{
  "dataset": "short made-up English sentences, spoken by a formant synthesiser in many voices",
  "gain_aug_db": 10,
  "hop_length": 160,
  "encoder_norm_position": "pre",
  "encoder_layers": 8,
  "label_smoothing": 0.05,
  "decoder_bias": "none",
  "batch_size": 512,
  "warmup_steps": 140
}
Rows from block 5 of the text decoder of a small encoder-decoder audio transcriber, named by matrix and row number. Rows with one number belong to one neuron. Each number is 128 + 32 x the weight over its row's rms, rounded and kept within 0 to 255. All counts start at 0. Numbers have three digits each. After the name is the row's rms in percent of the matrix's.
After each neuron's rows are labels from the 100 texts, of 14848, where the neuron reaches its highest value: "tokens" is the input token at the peak. Only what is clearly more common there than usual is listed. The data: short made-up English sentences, spoken by a formant synthesiser in many voices. In brackets: how many of the 100, against the usual share in percent.
# fc1: MLP up (decoder.blocks.5.mlp.fc1.weight, 256x128), inputs 0-127
# fc2: MLP down (decoder.blocks.5.mlp.fc2.weight, 128x256, transposed), outputs 0-127

fc1.203 095:115087122142145173071184106183191157159128164074170093115133115114140147078122211098090062116169126108161116117140096102119089094152142135165129136130096111126125134132129147099122136124131065088087169128215106152125112136148117129133133115121124132110099139064138131179126195085106097064187145118164167081100112116164166128138147149178171124160115166167164119134151069091097195145146
fc2.203 105:137162108107123085152106143139133133083139141174105111168153129132172069110165096185129099102215093100146122134107107128109167125167181109140144073118123098096165160128163110140126098039119109134119078149125127124092150107177118160132152163133163131153160168150105134125103156132143129140086106154057163109097103132088148087042143071162048164081185145073127127073164163146116098138158
tokens: "i" (64 vs 4.6); " " (31 vs 15.3)

fc1.236 097:136116132142142155100129140125118114126111186179118105055192084147104163144072170172169067156113157135125169138180123150119145083141144125097129095128147159157151190128124129153157128085129166112129106146105187170154137103116175079150070092112104130171041090107101158169106116080140131176085128144143147131135093059108047111135083105172135145119067113179132098079117133158094142138136
fc2.236 100:099148147124166142185161125124122125136151171074056127130103126102124110122143096110075152071136145147105159148115095109149111142159132084202192119169081092081216089151119129109166089100110137128166173127107075104193074144126124157121112077166155122101145145152122077098150119182167133111117126123115093077092127109105169098181111127124135127109145131106096117194218143110137186094144
tokens: " " (88 vs 15.3); "l" (11 vs 3.2)

fc1.108 106:098102071177184080128101142165127126115138123129130112128119105160131121059081092121185141155126074103132158135117134128153133126183136148054239126149146164130147079129132115104158171090136125164144056138152180152179099131156137128161082133136126140120107125095094093131113120122116154126216099129066093085070148160047117158129134176121165129121119140166114146139164159117179104165148
fc2.108 099:160089140103122133159136107121116178130127096127114111112129173109161173149127149136124082115188133182146056226135130142196130146099126173086159131077111101110137159080132147173100074181129142130131134103125127152145130085066102148128164111123128085126124123133112220174067135138195127164091122133182145108128110107111072131137132115127082119066148158084091183132189084112092108149143
tokens: "e" (52 vs 10.6); "l" (18 vs 3.2)

fc1.40 104:071161127116179133072178122072137121126097125138108119076112063182158118033155141153142138148101157125140111135142164161124195132121129099150138127076171156129122112074127114121145156108180088097090117153172129149144133109073058153057167157105147133182144107135135172164129061099134144126088113145072136132096135216130093130160119118132160117168109128141091138125158128127145080107057
fc2.40 116:117121146147127049075127102144108146155043139173123120099149133070129129160137137102137167109165129136139110096053078139204082117129129097103099135122154140101113125126116111135083155131124113189135101135197145070135089156141134129182119142076127138110138170161113165106070134156085164115121199168190143137129152133158122143132169097091170118068126127100089114191072105120074123191141
tokens: "p" (55 vs 1.3); "t" (17 vs 5.7); "n" (10 vs 3.2)

fc1.205 098:136129084120161115133100073150189130131102151088150137110118123103138128152096130074143084129112108075141135137119132131130154135128133085164056174213136179174141144116134082159157102190151084127152156101124176098100121165123146132092137118101120139131102099134111145136084155149136161067144185177130133127134173088034175095170179176074165143147131171171081120082072161146107126113181
fc2.205 096:123103113122130118133133164073115112172161080116131104123123127173036195135174076095092155189128118126154120142152148072184037143123114186083160123124181099160104163126169192091157160090124141152075082137141145127133122129134078106168133140106151120097167100134148115109143128111110161140138163177081106129145033105122119120152120104142124144144126136112161124130105131073127123227147
tokens: "u" (97 vs 1.9)

fc1.36 118:119150114138139160105118140121122130189118090132164108147109122173151110061136133144064188146106131177156141139163159067125093197108123146167117166131126158165156066188153135126116089093084106159121182134118139158121096163079128158101141094155150177118218104140105101057122158095128145129112136096105148117126176118126123117127056142141036053163154093147116124074126160106141142153159
fc2.36 116:073156180141120129097124146163113112072184127163139067169113187080149132068155112066078132123123150089110139104179112105140074081142116132127135094141138095167147125156090185116089136142164141156145101130169109087140146178124140125157108110165153157133131127154096131200209137189076107127103150109224134087131076125082095127104158099122137157150173138070128098102117111133127127097090
tokens: "u" (53 vs 1.9); "c" (23 vs 1.5); "b" (20 vs 1.8)

fc1.249 120:133131131134099125142128153149166106129119149113125111110071162110135040126154097111118139104157074155109125177103107152109164100094175242172160107154123150078139094083160100162147114171097137112145080171181128125070117170115158146100082112125126113105194095126189189162130145109157130085148141131110210139091135146132115057111120115104112130082144158117104114129152071071182130140144
fc2.249 118:193128119109083157146109165130170138080133134125121106102160138148129147096147132127108090078128169137148129136150159146076071107035189107166173131126154136157116066150102112103061089110228133125118147155120126136193096055163184134115124126125146154112099187112140138088147122171118106155127167117100133155131136159110135100093113135154061085141119085182123133128095177171091180120163
tokens: "i" (47 vs 4.6); "d" (47 vs 3.1)

fc1.251 117:172147063159131181120209146119181126120108144063109115152075129092120102125124189124180125121096105051153166086081098118085102143132128134126059167150120114113111064118125127148105153135135127082128158096157180086085105162123137094127097103186113122161155133152085132168096130106186110158183139068134081148143127160121102085167137064149160143134154086128108141158128140169170102087099
fc2.251 116:076148102104102105128150133139070146149151073193065125129105151127096124075149157108113163154137158134129117147123115148143150054091128136075086145174122136141181148152190099062123051100114125136168143127145162122095101108110146182122152122155139161145134081129123083159131169073119082141133078164184172066079135170183110136108168143101141162067069134106084139139138187127135145101127
tokens: "m" (47 vs 1.5); "h" (43 vs 6.7)

fc1.9 099:167152107125120151145137069128119157110107151169112114118095127112130135167102169152103152109087083139084139103140170171131151149131147103080057110100092169167103123136125148137106132109131094143128188157158148142081142152168124076080070187105128145118132151110175162027133115152146178190127096127159176133146191181103130104149150122109061133162144105108101168120049136125087130182061
fc2.9 137:123135137173119123110136132141171122133133087128107133146183155161154092140148105116137151097126206101141075170120092121139156083121163199188130128174113107121112122129159057167085157145134110129169085121096072110133127116109135133138198089112093123176171177145126114180147122093140048096172130120098162062085124071123119126082105091219142111100133145174158141078175132111121121144179
tokens: "s" (65 vs 5.3); "y" (30 vs 2.2)

fc1.122 084:156190156181155129148084176123149137145135175109140132096041131134119135137122143134140132134182071175130122096098143126079120131125049119139067106123179125101147122125214094197123118123102125103140079109110135213130120187116122165125108175103113087162141130151101135101185127109136089109105170124093146135155085126127081172162123142186097080123169095161125089126127218128108115120131
fc2.122 082:061109136128123134126110079123013130142100175126073145149134133137111121174130124154123053145089181100136145129098140164096159110145147194114191118194117129126110117147046215129125157127141169184081150133126123101105141133112121114068164099051146144114115088133101104144124153127145131127107132146132149110146127128063124097138116124113198182118159161130073133186132104153180123139126
tokens: "u" (35 vs 1.9); "h" (27 vs 6.7)

fc1.184 089:093131122162095117149146105127151188094130121058183128118107109136129108148124210129116131053137128120129107118115143092169133084127122087141143071128129106138129129138134129127123071088068058133161139072132131143177207140137119124199131117123160133105046116170119166127109131108128113133080144132129147130072175147114117127056128163094198135152241069101148107123112125113117123141158
fc2.184 084:153122128131106127054084168167126193172145114102172165122077154094133162146126124159068181211138122142130049130122154126086127107161127107095104106189174126111077136135161144140167119127156102186115106188105115134115080117127120116126052115094132137114185118127129098107124110138119207145193123124152119151143101102169174079097138164103119187131122108128135189129105077144175153132160
tokens: "m" (85 vs 1.5)

fc1.41 104:100121086222056144165168114066082150134084185123138118171078100082103130159141091155122200116133113118124184128128100117118126046110127133099130170102105156149120133087130150131134125111134145062127159119137170143121099060100120124137058126154136124130132095150104130125145067152171194143082159058133161126137188128155130111123160118129136078111137115163176088103110161125185093139155
fc2.41 103:055134090037148082126117129144122114074121140140138138089132102144161126060116148155100075087157134136073089093135077116100159157113128122139125138119172120150159156170187119164159121125106132152134098134151113131098131236176062093082155181166126160140131145166172121141062147121125152129130059161106109133119126167180132140114148049128126142155149151139122150110160115200106127157099
tokens: "p" (50 vs 1.3)

fc1.162 093:113058091116118096114143137176130092141103147106184064130141118099041134166141150112176098118157142150160116186188173098118137119127116132084101128082145150092165175114074119201152096110189127089102175136137080115131179142143086127165174155127101105141154119166178111094108201168112116127059129153132140117213133101172135084081127097142133111127118128127103120127107078141095153114119
fc2.162 089:157112098152126166156079115121135071128164133121138110129081223112155064172159169119159088139162167098197109167118109139143116167101147128118119133142110147126124111134108144054131161164084087129167009130122132144091109068046161135157142092067170165144118135146116124123165113127130151120146139130147077089115157115164142130209118157186121150118183109097140125115157122124100151110123
tokens: "e" (90 vs 10.6); "i" (10 vs 4.6)

fc1.229 087:079186125116186097134115121140132117185089106113112119133157135130111146145176130113137193057173128124145140120128119089122120112137148147129124110177153055083169151104125119129153129119163186208136127163109131033130126085115093109078024118189107173095122093103145127133091099114141098189129109118171131133155122157158125179200128128128131130127119124185164081141175147126099110162096
fc2.229 088:149180107101125145140112152056072131116174144131122087159149087048098138162150178113090144151070113115118110143164131178124107134131094123199128184134128160053143152128128066132147116165101145067117128128197137185097148221086098122117145151125108140154130129104095133079136154132146130101141161117043122140113105130147066110108152130128126117159042115138163162161153108142135163113155
tokens: " " (100 vs 15.3)

fc1.53 103:152152120127128142128109166122121149166157128114112101149198142146117140133174136107202086068064148115137122168102116108154131157082148156115117128173145194102134075141072125118127101103099144154085130086161145142088104100087128088064143144123099138126121094073086206145097140105117074147181071086197159086074195182154146134139102153137151137175109131088117119187095129105118169115136
fc2.53 098:121070101133117075138160169086093094099137144167117110123124124075156121082092090159090132160127131199121145050119214180150137150167144039135130132128083093131132144117139115226152120138128133168135068117091135134123118144189142142153144106135116089088061131142201110133153127146170153135123146164087079107110050091132127107107124116151187134108130127147126143129178095145161137134132
tokens: "o" (92 vs 5.3)

fc1.217 091:153111102084107145143145100132118119144099123082093060153078118122111136109124148187154179133133116202060167136126162187138168136090109020150111126128099141147161130114147133120088124206092107143122160191151143144105126085130122177121119124160108125150143138135156177152086109137098175085129173119084115106176190127133090101170061208116066132130130152138090143076143130132148121135127
fc2.217 107:166129219111169126139099121116185084108110131140141121109191106090149129069109078119122147119153142128149166100186087105139134139076157152126113109138178104070124181126122151129089164111127050165134111111050083078178065131181134139177112140092103137158097176161121132187150115170134131129155085128141150073129125105086150142079183090121169144136109182162139128167133084115124121110116
tokens: "h" (87 vs 6.7)

fc1.126 108:131175134200159119165100138144060078073074167132102104157113112169145098125127115128186139115177104078182169128129111121132193143117121226172118099109106142079121162147108114182067117129153138112128069112124078106077127165158103113154129143125156174115126111119103063127163146099101128160093154129106117205194093117121138126114176151160116136101157109097130119137077128180107090127102
fc2.126 097:143066139129101167134133072135172143109132132105171051124128124100155170082094149133094168153140156111094161143145161117141181063090147051120150146134231164185129116125125089127172178098094116153142091128081129089128122123127138133114141196126141066110122134123153120133156123091145122124074071110122165129101159061134112122147117102128141167193162111111075126135112156077213121125139
tokens: "s" (100 vs 5.3)

fc1.22 101:126080179117135181125147113147131100100132151077082118123042117127106116152190094123136093136085086128120127135127178139133093082141131128082151145136116125101133125142139110164172159155076117182174137138123136152141153149109201129065042123057151139136112128157150084163143148145175156079117126088072182134139086097097147068135108102133204170087162119142198148118115120128140182101129
fc2.22 102:132127132136127117142164143140128134125129066123155134046221184164129154165128094162172082087123128190101063175124123102168147075114126137169126131106138090129136142134098175119091127097090152055108119084164072153102106105095098197160122079153143169069137130111110112120132130137099099187124146163128118130111121187120105170155156130080121125164128130180108037108133127122122142073159
tokens: " " (100 vs 15.3)

fc1.173 129:115110108171131140109084152131111077102111121135119136124123142166193159089178179124123188067156100183122107159083146085124063128125209196122139077153111135108107144121133140065147116137098128130193097126155119130123154116161115212096134112118123142125167147166120161127119120084070165115125133034147158124149134104131114123097096133121098200124111121106106155183155080122053122084154
fc2.173 128:135124161085095145147085167095153164164157150181150110085156107105075102129187114094085103172082121120093116148133158144109126106046079137158163177126147146137116119108147162139114097133210196128122112189166128099119150080070108127150156149159173159129197100072128139107119121144106129158090114129110162144078120085144133123114130127138178136065135095088128078133096094147114155163040
tokens: "u" (69 vs 1.9); "i" (15 vs 4.6); "a" (12 vs 5.9)

fc1.123 093:125130107084129066118166117158124169058124133113160095197130158174143106096104169162095065164222140134113107120148097117136199133194083151151180157134123128102151137111094101164126151050120154119109072122158088127067147136133132113153169160128077154183053131145105090128111178155166129154156146127121174127137164153125101112091126116120069115122171126117122091116107076095118112156105
fc2.123 089:130124158136076112110152104127069153131085120163128085101127060114120103124155141100125180131132167144124154134136122121163132116120126068049126131125089132131127147135131102137111149176141083109139128207143150144056182161233099156131165098108111181191085114135142115126114135107129130206168065137115177166114118119168205064143130074101137144123089115099192108119130098136161133117110
tokens: "i" (61 vs 4.6); " " (31 vs 15.3)

fc1.239 117:150143140099092146177119139150147115123085140098113156117045098127046148122149167175105127101075151131099158155123113093095126174129104164124125143166058197124123126191109142155095194140158152154125073121102112122096129195157116120181086178120183108118184119125107128150120185145124106125147104122139116118136113087136101056152144192156081164140162114138133129069101064095094147139078
fc2.239 117:171079186130129112081129128122109113151109138189110091094151130118185161174102149102155186184108101142171089043171128161164139129123167155101094126114146135149118122104104156163150117142111105089107103109168177141134150130095137079157133125137086100130078139090093151124106066114145145133085134131123133097125146173170182157158187121087142127126104214139077127155077107144096106101026
tokens: "i" (74 vs 4.6); "a" (23 vs 5.9)

fc1.245 098:091073123112122109143089134132102156147085133100110131202099130189122096164141095061170117175154177168111086128166118146115101118095128145078138117063112143145101119159111064144111136125129099154059147131129126129171160181070114099138123161208121123132196128165134206109095152102143142144056130185153126083172125097128125099116116142132152115077171130119131147085109160128134129173199
fc2.245 100:095117114126117103102160116129128050114129146166069180111124207125171146123180142118126124118137146104209088168193170126158114140134169128152103160108107134094129130115161118128090086167120138179165083123110111137112121122119121089143123123051157145122175066151164169128175129119146082095093171154084129124102043123104075082075161151116140090114131146088179177171158162144085159132128
tokens: " " (100 vs 15.3)

fc1.247 120:155102164151121149127191117161160118112117112110165143102096063108105128138129151097166081145135114059142155083151135125116083149092177147126138109137117098148189101083180114119116161125133098148110148095115129151126103138136149134100162118167127137130113119108152114183113218125147152148120136100049132208053133124119054085157129140089035192129124082142126153082044130128098130133138
fc2.247 110:125099106093080115139163114117095126100137079192088122185117107095132128120087126126073102104128114132092144199118122151139184070120140105123168150151140089135124154121140137108144154109104079123134186163191129180164108125163088139115207079110167077149068141107188148124097123104148117137117146157130152134134161087121127125048148192174137164108082131107174178124156180145178190119091
tokens: "e" (58 vs 10.6); "i" (41 vs 4.6)

fc1.166 116:152115124087128129123196126129197104122180122096085179067090156081145077118165186154180128129136126109130063118138146145125104135144158117119094141141135136145086121117142139126155077095131128134147128134174133070136139091062088083202107126102133128131140101171100055211189152187122093139096092139142127145106104152130132113185129164111166106076134147132145090066135093098159130180173
fc2.166 103:175122084120144079129140107130152119117135181125196129174086144167100129121074101142216129130119124037155102107174076086133146132135156165115131148067141126118139172136134141101116128146145143155100130163198132107132101141128085099098102147233139132173123169116159164113152131121075127133053124168056121186112155124098163093132112120085136130091082128107138144080155159078099134138125
tokens: "m" (94 vs 1.5)

fc1.204 109:137136060144083098135165151136102075129116149108103166189162099105138122156141130144103150149148163110136109056162097134151169094182117129085088150176172115142111163122131157121115084101145130141120095135138119124128185175207088102130123164134052134140182140106133089137109117076075176047152112110096059116123084152129045141155171110148172117074072158133135153123113159113130134123163
fc2.204 099:102193171127140139183142132081148200103135103118170115078070124177136166126176089129127062164062132209106133090081103119123165130166152130136140158110124114151132119091167121195115134127148156145090129127155129102121113112025171128144096099127152151176125123105075146125152135140147116145127131070162152135146098103145134171055124070058172129151121115107085090109153113128141147085113
tokens: "h" (100 vs 6.7)

fc1.189 091:126171094098157136084196132100134154131066134139086149128122155127140106168118124126163104169105089159191149104132147112116102147126147131082147170109132137082128056079127150167170157173081106151118168114153132151106132106082085203180086107087110128129180088121082157144130128097140133132142082135141135156132135176141077146147105048103171120116184052191078128161132156087089146138086
fc2.189 094:147131125154178140121087126087049094146117097136128185132176180104062126110181157139122161125084156171174132100091186150137148176105125161148119139128170124084112115129125124043172118081243156184180136118133124109149119131126138127074132125167127114100128076136125100129112170159093072153130098118137158106127161125193132075114135127136074129097094134114067107110122167129170112092120
tokens: "s" (92 vs 5.3)

fc1.155 091:158073117169130099103121074138134105186108105111116129129124130138131110147167145146159084131124121114104163103157108130108075082202132105090128124055198117135060159111133194172111099171111109137171152176063127042145133177063109073107112157127147129135128129140043083116085119123128139123131125079109123150154148114146121091128140128186137118101091161103170131160062138178128136154172
fc2.155 096:137132200112154137134117160120126128072126172128113149139129157121160124163127155053163128101164184119100087157109127115152113140072109053111111120166099099086157076114141136185175115130131113117150153161187136119136142159137110128109144034072125133129040162127161123117153134069136128145123169111081112129148111084131117141100128106083102145169125164206131081220128073112098120125169
tokens: "e" (92 vs 10.6)

fc1.101 121:101070173142168145110123146144076093073130133127164096187097155128151100156155114109158132091106133115167114146130168142130083145126139117108137090081132105158166173132134149147129153127136119107135113091167109204057103115171155090079211123148111127107128138125161128068184098117066134114212175112129148130076186096124126080101119132135090206170070129122165132106094125159091152084108
fc2.101 110:139124111124175103122164126134127143116144189116154134119122129102093184115110082134100142128014147101113145082195111137184128125105146147129113174171133147102129095132126044129131140137141115116088142169223148163085142077137116131124131188108148152178126088113132138135130192089145104089051065183042140132139151139145135118157132110155182143118111098157109119102091136077131157093130
tokens: "u" (60 vs 1.9); "e" (40 vs 10.6)

fc1.225 114:139127121137135103139115087111124137106095108068089111107105144097197155088148131130104155118136122133202178130203107130192110071134159124170130125075089166120175094060162080075112067137123141092133095105106137120134125159176141083152141144102125080132163076149128169126160181121128143115121061160136131145113139131137074135148132198145181105169168130083210122168130131064100122122118
fc2.225 112:130163091111128187177131121101100112129138129164038197165178160128130145168151130169151098121155125168103157066164155122155132166148099119126109138138105118096155143102130096129156128151145128190190135105151127161112116134118175121107092113105104108143167091182142094103035112103173147089080135098139052135109146060121118199095094064095073103120136153151100119120102130144097180103144
tokens: "u" (99 vs 1.9)

fc1.35 085:140149175154126124170103122133073130160096136174135165135172128162100098123138118136066129160123146147144125110172169101175134127188087074111054116124143117064129129149109154120090164151065138112084099097118105147144128142172137091160150089120105121106172127043082156102084094122126172139174125110122191078110207103161131071098161106163096131185173130134090136157112148174119124153067
fc2.35 091:155128080098108064114150121181129124099088128139106128103109128119115083104062127172195094127152129088133080168064121157183120107143163147155093163170116194146182156087160126123107122098120163123118209106145139120178111122065135132139109140171141129138115113214120184135100156146117119124099104163108132121133134145055107153108110145127105145110157100131242147115094105127100174147180
tokens: "s" (73 vs 5.3); "o" (24 vs 5.3)

fc1.201 130:134122104121167146120117105093059109191126099068118136148104155200114136170241108132149103148101107093121165123156119107076154125143113129132132133082207116120157128140124140092133131090135082124146083134131101108139152138108139102091015148159111117145100052175134084135080156112112121123111139090141172139064143136128132106093122133126131190116131158118136169128172093138207146129177
fc2.201 116:111056173130108138147127118152130102086113147144190170113168131128075139157140105146118138162105085140108075118152149137166173120154158204174149124107162080194052134103199121123146132129131138045090182167070127090128132136033169098152165110113108127134098098145162129124090130106116070136133121133137155111100156191116122157106066132137083152113192131160118114119125131138154122081136
tokens: "e" (72 vs 10.6)

fc1.13 114:076072083144196127133124105146116092179164128124144129152179174078093166085119166128122094154105106118063113130102220145126125128164116127176131127157120180140135189126161146190053122120162083128173099124087162139128096179134128142085099119066122156141109128143076092094154094101126143180130048095091175089133143117128112102144150159148170156151085133128161089104077124132124139138127
fc2.13 109:128191140121089175118109242125175156119117127072114076095178177113170102133134091141116125113203148151133143116177124102066138137100096148105141148133154135177135120083094135141093143112131073148140137158116140087132123129128159190178093119159135158094166104124149202148125122182127105116166148075165077125122116147086103140075123184126076122108137053165140135150169112132119114087088
tokens: "e" (74 vs 10.6); "h" (22 vs 6.7)

fc1.163 104:062108095159119114149116049113061133103049170121065131132102071128107098115062103164127113189111165103129103146071119125124097136103154084152138139142079151120116155105128165172086129130185127077199105180090137123153106176140152144155115135152167139142184077125159115127129122172142162129092125098122136180135148090137095145195198136129141097127133104109174130129104183100157134171150
fc2.163 112:113189118062197160095150188115156145161189127119170148118150162123141153118118145134083131045106144144135147068115162106082233118131121127107154168179152099134122129098064102171160132133117143134074127166113128107108108119136132176120177117165071111087133094117149093116067139145172134096104120119129134125064139148098116094097116171183126136161145130120073148098132073180129112136080
tokens: "h" (55 vs 6.7); "d" (44 vs 3.1)

fc1.89 072:110144097092200112119054200150099151064140144141162093114059175058136128150144140096138127115156117125109178174157171128097156091138121138131114159108131137159112133195093072155075120164165127121122174157110124100097200121112124211100077093113123145104103188105132094172157120110076121112148145102127167095143113132109165106158162123106128129087086175129088124084132157070104124138115
fc2.89 085:127170074115125136127154160131110153196094142134108137099159176143151126126139180106119127196181071117173145187102117146163128080095086159118204125125093138106092169139154128209087085063129128194114096134139117119149130048147126095147121124122153095108099114059153093128124126117077130127127134148127131162206176140215126131134125144163128161136119073097134089100109120119089163106130
tokens: " " (100 vs 15.3)

fc1.230 076:115101090128130123102121118143062109145155186143128098126146134192104160149124127105111096105138147050081151127149140127093181160115087138063051130179125106157146095140133117103189124096087131080077144104137110103128099179128128231083156142166147135084139129110151087084157119138077126172205119118154158096164105154102132186126099123075154174131099140101095152194126146130146111149121
fc2.230 089:134152176093146009164098141099186139180141134100118170132160126099123114129193113080128113150146120134142124124124046098122120125084104123087118097129119122085046134093150117145115139141154125126126145203138156146088137081188120087136115173097127122102143128161138159139127169176185154105100083160146082133123159163071123088144156148148132118099179108128129102131120100037115168174156
tokens: "o" (45 vs 5.3); "l" (32 vs 3.2)

fc1.137 094:129144184134112171126125189135153156180137078131066065082084128132151126068134080058187089111125153176145127135135128127139124129145125104149094137162108075151151128090188122136144181086126133104105199093091085149127143119125107142131140155172113083099084128168142078188110157055134128095111133137153144125123106103143078147112178091112178204101122145174119096105160161126106179163120
fc2.137 102:113172086143117171147122092153125129158072129119213125161115120128164127188133124183168117110070124146124150128179175117102117107138140094158122127133155222101082146165043134178137140148063074122099145117143127088161068145090136134119118045107105151133123128027090140145099144103121132146143108180106132137113161131123085131156114134196114079083107111088138145154144156124114111131097
tokens: "p" (99 vs 1.3)

fc1.116 105:130144127112110125120124111110165126178164110138073131122163162135090115140133127072152051084144161061156121145120123147137157129201117047190129121160103076141180151131063166159121089093115117100124189119171165120095159143143185067131129194095083096111076156118088148156067154160110139100167101155133168144140170082088135106122150084114140156180106118135076141175109144128146121134106
fc2.116 103:129163136093087125115150131133160123136113088116166138142085100105153170139143132111107139096127099138120129141121129128113079047123130170095142133175134093105081119145145158140135087120127119255123076181126128146140172095106122117167051088154171105148139158109149181158201122143168099119135124098130139138055120104140094123125088153148146155149189131063159123125106051124171165165079
tokens: " " (100 vs 15.3)

fc1.58 077:121112125135168103159098145128159069140119134154063108157109131127160129117050173149147122096130052166109124092138103133073122095102108187140133111119136092125125156156166090142048157100255119120119091143081133126127172180159103112118183129135110136198118116088140140131112142104149127153076098124111165051119134119128115222105141135131097111076135096086078129122094128121126139123139
fc2.58 094:136104126127090156105120125122080140124118120101168100104090128092110120132162101141121080153161137147121168144132132132156132101154162130090122128151111142120099054105048156115161145071038094198129137169084149146171077095135137103191060113091127124105120135188138112148143168108122128128135119129110126220089125129081118135144108200171099128152099157171123112219073165171129132168112
tokens: "i" (91 vs 4.6); "u" (9 vs 1.9)

fc1.48 099:202114071131167119185145120117013082098131123113145154142138123109153120103200157149086122126173156128172118155159137074156034116144184129098135120117075147079087083116117095071103115137140131172121128099157154117159122179115101113122143126129161128121136096152097164116211120205109165128127147142127118120110074127099123105082145163106115154136165150140102166126137128138107147190174
fc2.48 097:127141146126107167169078145145216107155123138095055147134138151152153131136156051133211115128116104127082183116141162105125109112138100158164221134124093211136155140063110119127148123145075135130098133141118133126210122124154072089182120138126126105119130094085159123100125111064135086108114102089128147153109126092128127167183071159065113121102121177118131091134125129087158152127106
tokens: "h" (36 vs 6.7); "l" (36 vs 3.2); "i" (20 vs 4.6)

fc1.253 094:150158131113161156135156128078169181112155157135127137119161073071163129087122131084165111057112156114063062069137090173151110137129126150104127103113082134145160150125097120161086121093126108134141141060132166218127121032165181148054128126112136095129134134083111149173130144127167136201180090125117059137147132120128129123129110117093172145092093128149167141137158131156140139174136
fc2.253 088:107109119144159129086131133150062127204176124141138135127126098139135130173083176152094128097180137131104159112200100120128216140057184150105112134142131103125118085111120087104163127111123131105137146191117156069128135130048105158148111089115129128137100142152147130075121127177149079068141114164183089125072137180073174144100084124135130190198156157127104125104161117102120164105141
tokens: "p" (89 vs 1.3)

fc1.238 076:140173136126164154102124134131121109195148143075128188141093038088155068082075097175161091136165122185134128126142178133045113130171117149162131133080163144126119134048108136150147122128073176123159149226101119117109117165131125120157126130128083122164121126207081164121132083104145150107126163122080133112120139122102129137151073097139147120168179141124175128122067130146114142136112
fc2.238 088:080137106149086174179125119136165128092125136078061134144159132138147162173168141159133125104124104107140143150140126167116061116109089124069086167179088074107137130217165189108188117103129169121178171088154081166170145135153099125133182155069159089132128204129131099117111125128142149112117073123136088133165114138158098102128135097085086101180128144158131104147103131118182154066124
tokens: "i" (98 vs 4.6)

fc1.86 104:086097099177161097173132093104132114144100155124137157139064127139163113155119127157139110114076133102098136117144195140153074024123113129113150153130164107182096129131130147147162107155137170197128158159122198140130196062128151095083133124117119086111152130161170112199111120071127112184109142127098159127115157179168128115055130110117158134145136130087108106125075081154088178170161
fc2.86 101:169148147115091138096086113127225086184125124110121101148150129135121123125144191151162129138117160097098105206096085091124155133185107081082085138141115093131141121131096156059130128115133186126111092150160147136136157130178137081049138159127117136128134146108073192069155150106124078144133131082105161137143151106132187126197127118112159134155076137159094107093091203117151181134120
tokens: "u" (84 vs 1.9)

fc1.121 101:161212073135131084128142139054122128098128180083111148097100125136085067158125147132142157127074134089141097092141188149114146166149110120174081114126119116116117142114127127116124122074152198155130128075183140081129093127217133129124174146145115143127160143122105086108162187159110077084105088175155210162148141184121102108099124106132125150125152143135167127084091110093093093169162
fc2.121 101:166129110129108197118060121067116121097124082051208144147052143127132122117115137134136083170138158112144098176113057152087117092141163128073123166155145132136170138152080147192066132137169117091146146129115154131207107128165099131124138191092107094128109169144114153077101104119155137141127138132105113150119149162063170104135173119136150150119072134110126127190122134126169175086102
tokens: " " (95 vs 15.3)

fc1.118 092:131114171096132116115158130103083160132075133101103126150083121146176114153130142139092133140142137133096107125132120160131119110159088181192103116118124107123127135133150088116107124170141170179137131142115109135099149190102076089089132126131122093131136140144169101218118060144126127193081174219075151140156106122101042160096111136158096126130147129192160093118176197136032110129102
fc2.118 093:110169130145102115128114161154127062145122133189089149124151126150102099124120178189140112135172085137128162154149136132134149127126190128089140153152117142124153150091186128117084123169132197089121139096083175163150121134109125113078131075119173122028113130056064144091101146116177130118078110111130138071098131130108066133227106164156173149088155142083105170115101143133131130098165
tokens: "s" (45 vs 5.3); "p" (38 vs 1.3); "n" (16 vs 3.2)

fc1.68 100:207189154165150118076096144124120125108103114112117162105119139167142163123132132125094118078129138156164101111121132092125147086119133168141119125126160149046086117110065060134157136126112175061137097067153132126155149117138113180163089147107132150188171113191101063088152110115139141142144132132118121140112113093147202103147117105227110120109161103150210101124088129147072160129162
fc2.68 093:134115094075154054192159083140146117069143110167141038208154100151114161132118122131162123096115149150172132123130127181090046152029114144130156085144174152154149129117075103110147183111080144140132160084114136092120158135133109132151149149115135104112094167127129170142143161125120123144157091142071105124131101132108120225091097129076137109146125129085126084156112093113123163108133
tokens: "s" (100 vs 5.3)

fc1.110 094:182183140166127100183134127149071128154117157076108124125105144093082105158105130113069157112091087117110134100140141191057070130152102115138166182115164133134097126132146159074106136095130071132178119150084167187112152167154083095145133114105131122117140211132123108104182167128036144130140135111113128134168187109078064120087123148124162105072187134125122152119154085133118120160122
fc2.110 102:085097110124146122143134138143140129129086148203057142162175079196130149151075082145098140087139150150109173142074161190149113151080137103138136130119131113096168103165148129140101187094130134118125135126152191159117073078118097140153123102142138128163121091138080110131126087132137138142217046136076125136119070122147094125132075073154139109067115080129125134082131126115181099170178
tokens: "m" (82 vs 1.5)